A small spectrogram VAE, trained from scratch: soap at rate 0.0049.
Rows from block 10 of the encoder of a small spectrogram VAE, named by matrix and row number. Rows with one number within an expert belong to one neuron, the router's apart. Each number is 128 + 24 x the weight over its row's rms, rounded and kept within 0 to 255. All counts start at 0.
Before each expert's rows are labels from the 100 clips, of 14976, where the router gives the expert most weight on average: "responds to" is what is common among them. Only what is clearly more common there than usual is listed. The data: strings of digits, spoken by a formant synthesiser in many voices.
# router: router (encoder.blocks.10.mlp.router.weight, 32x128, trained with AdamW), inputs 32-63
# up: expert up (encoder.blocks.10.mlp.up, 32x64x128), inputs 32-63
# down: expert down (encoder.blocks.10.mlp.down, 32x128x64, transposed), outputs 32-63

# expert 16
responds to: quiet level; number of digits: 1; rumble; pink noise
router.16 [101 107 105 131 130 120 146 119  73 135 141 123 130 159 122  60 112 110 133 127 115 142 117 132 100 131 110 115 122 147 144 119]
up.0 [135 119 166 131 131 121 114 108 102 105 136 119  88 148 107 103 142 160 129 148 129 100 126  78 111 135  75 141 145 144 181 139]
down.0 [ 76 175 120 159 114 121 102 124 148 110 128 171 109 127 152  97 140 116 105 146 132 117 142 100 153 152  66 161 153  99 114  97]
up.1 [ 82 150 110 162 145 127 156 176 105 105 126  95 157 149 146 118 110 132 131 123 134 169 150 153 126 106 145  79 128 137 130 132]
down.1 [103 170 125 145 107 100 139 168 131 133 182  71 149 154 125 132 112 120 104 121 123 143 106 119 162 119 177 104 146 120 121 165]
up.2 [ 99 121 151 112 116 123 136 124  81 131 107 114 124 149 133 106 133 162 137 153 106 121 133  87 110 140 126 162 145 138 107 136]
down.2 [ 70 127 138 160 173 154  86 139 122 111 118 135 114 150 135  72 119 137 113 156 115 109 113 131 142 168  89 158 109 126 117 112]
up.3 [118 141 105 164 136 144 153 142 105 125 110  82 126 112 125 157  87 131 125 112 111 138 129 132 132 124 138  84 108 127 129 107]
down.3 [128 171 120 129 133 128 134 170 109 163  91 104 154 123 127 107 139 111 109 117 133 140  92 167 152 126 175 101 127 139 147 156]

# expert 20
responds to: clipping; voice: child-like voice; pink noise
router.20 [109 130 107 137 128  98 147 110  75 148 140 133 135 138 129  72 137 124 139 137 129 142 125 134 114 115 123  97 135 154 131 131]
up.0 [131 163 144 116 144 145 106 116 151  96 138 121 162 154 115 142 125 126 138 106 137 140 157 134 134 138 119 125 127  87 124  71]
down.0 [121 152 137 105 155 130 125 128  78 119 117 101 139 119 117 152 126 158 141 143 136 140 119 110 100 138 112 125 153 131 128 149]
up.1 [110 197 140 108 159 152 103 108  86  88 154 156 155 112 129 116 150 107  87 117 141 133 134 136 160 128 110 152 125 145 143 100]
down.1 [138  67 108 120 160 136 142 125  79 145 142 121 137 153 129 131 117 138 149 142 143 139 126 111  98 138 135 144 128 113 129 161]
up.2 [157 149  81 153  75 113 184 144 127 120 152 133 139 127 145 174  84 134 135 146 152 120 165 150 117 164 121 146 115 122 136 127]
down.2 [137 126 114 144 126 112 126 114 121 140  91 117 107 142 108 164 124 110 160 133 118  81  96  97 122 109  68 138 156 160 123 117]
up.3 [110 150 134 132 113 157 148 122 132  97 141 100 122 148 146  99 123 166 150 157 139 142 151 120 137 155 111 115 103 105 130 122]
down.3 [115 125 116 102 143 114 138 134 104 131 137 150 106 150 119 183  89 106 141 138 105 133  85 150 134 157 166 151 158 113  87 121]

# expert 15
responds to: voice: child-like voice; number of digits: 5
router.15 [ 92 130 111 131 146 117 135 121  90 141 120 131 127 142 112 103 127 112 140 143 125 147 121 122 113 126 134 113 127 158 139 153]
up.0 [119 145 104 122 126  92 123 140 120 167  87  98 153 121 129 155 117 105 158 110 106 121  91 111 120 135 144 106 106 129 123 143]
down.0 [119 150 109 134 121 111  94 156 153 133 131 162 109 137 130  98 110 100  97 133 138 137  79 156 139 155 112 109 119 114  75 161]
up.1 [103 155 139 100 150 113 118 142 116 137 155 133 131 141 129  98 192  99 122 158 131 156  84  95 130 128 109 146 199 127 135 164]
down.1 [142 166 170 107 128 120  77  80 150 100 124 134 113 124 134 131 135 124 134 124 124 120 138 111 117 134  38 137 113 152 109 102]
up.2 [122 146 147 122 136 132  92 101 139 136 133 144  99 119 141 151 150 137 150 130 118  83 133 100 112 152 119 144 157 132 122 106]
down.2 [132  73 146 101 143  71 134 146 133 155  79  97 129 130 105 119 116 133 128 141 137 169  98 109  94 147 142 129 107 160 106 103]
up.3 [150  78 103 139  94 134 122 112 131 157 117 132 118 114 157 183 137 112 133 146  89 150 136 160 118 108 158  75 101 107 131 135]
down.3 [119 175 159 160 162 147 160 146 118 147 143 116 121 113 140  71 125 136 121 121 104 102  92 155 148 150 142 101 100 148  69 157]

# expert 19
responds to: "six"; number of digits: 5; mains hum; clipping
router.19 [ 93 111 119 112 136 114 148  90  75 152 137 119 127 162 100 115 126 101 132 150 132 149 129 102 101 120 122 112 131 140 138 154]
up.0 [114 165 135 127 141 122 109 107  84 118 123 110 137 147 117 136 105  94 147  97 122 140  92 135 124 123 128 139 174 124 128 131]
down.0 [127 217 146 156 102 118  79 130 165  91  97 131 137 113 119 108 150 102 125 104 123 120 108 148 164 133 121 102 141 149 128 122]
up.1 [125 131 146  93 143 137  95  70 112 121 158 160 160 117 122 156 116 120 150 117 145 148 169 134 114 100 151 136 121 152 138 120]
down.1 [151 164 151 123 158 169 141 122 100 117 133 109 132 141 114 115 137 135 121 112 152 119 152 126 111 137  72 130  98 101 166  98]
up.2 [111 141 157 137 144 163 120  79  75 104 134 167 137 140 122  96 140 134 116 148 148 133 128 130 112 144  97 164 105 136 143  81]
down.2 [143 111 135  82 152 145 127  96 114 140 160 135 109 159 130 159 107 137 191 134 140 123  98 127  98 138 123 145 133 135 123 112]
up.3 [153 142 179 104 117 148 131  98 133 133 152 114 125 122 135 176  81 110 164 140 143 115 127 145 124 101 159 146 162 124 142 124]
down.3 [ 72 151 141 170 126 119 114 165 110 152  81 105 153 149 129  93 158 137 105 120 135 137 110 109 154 145 121  90 109 123 120 154]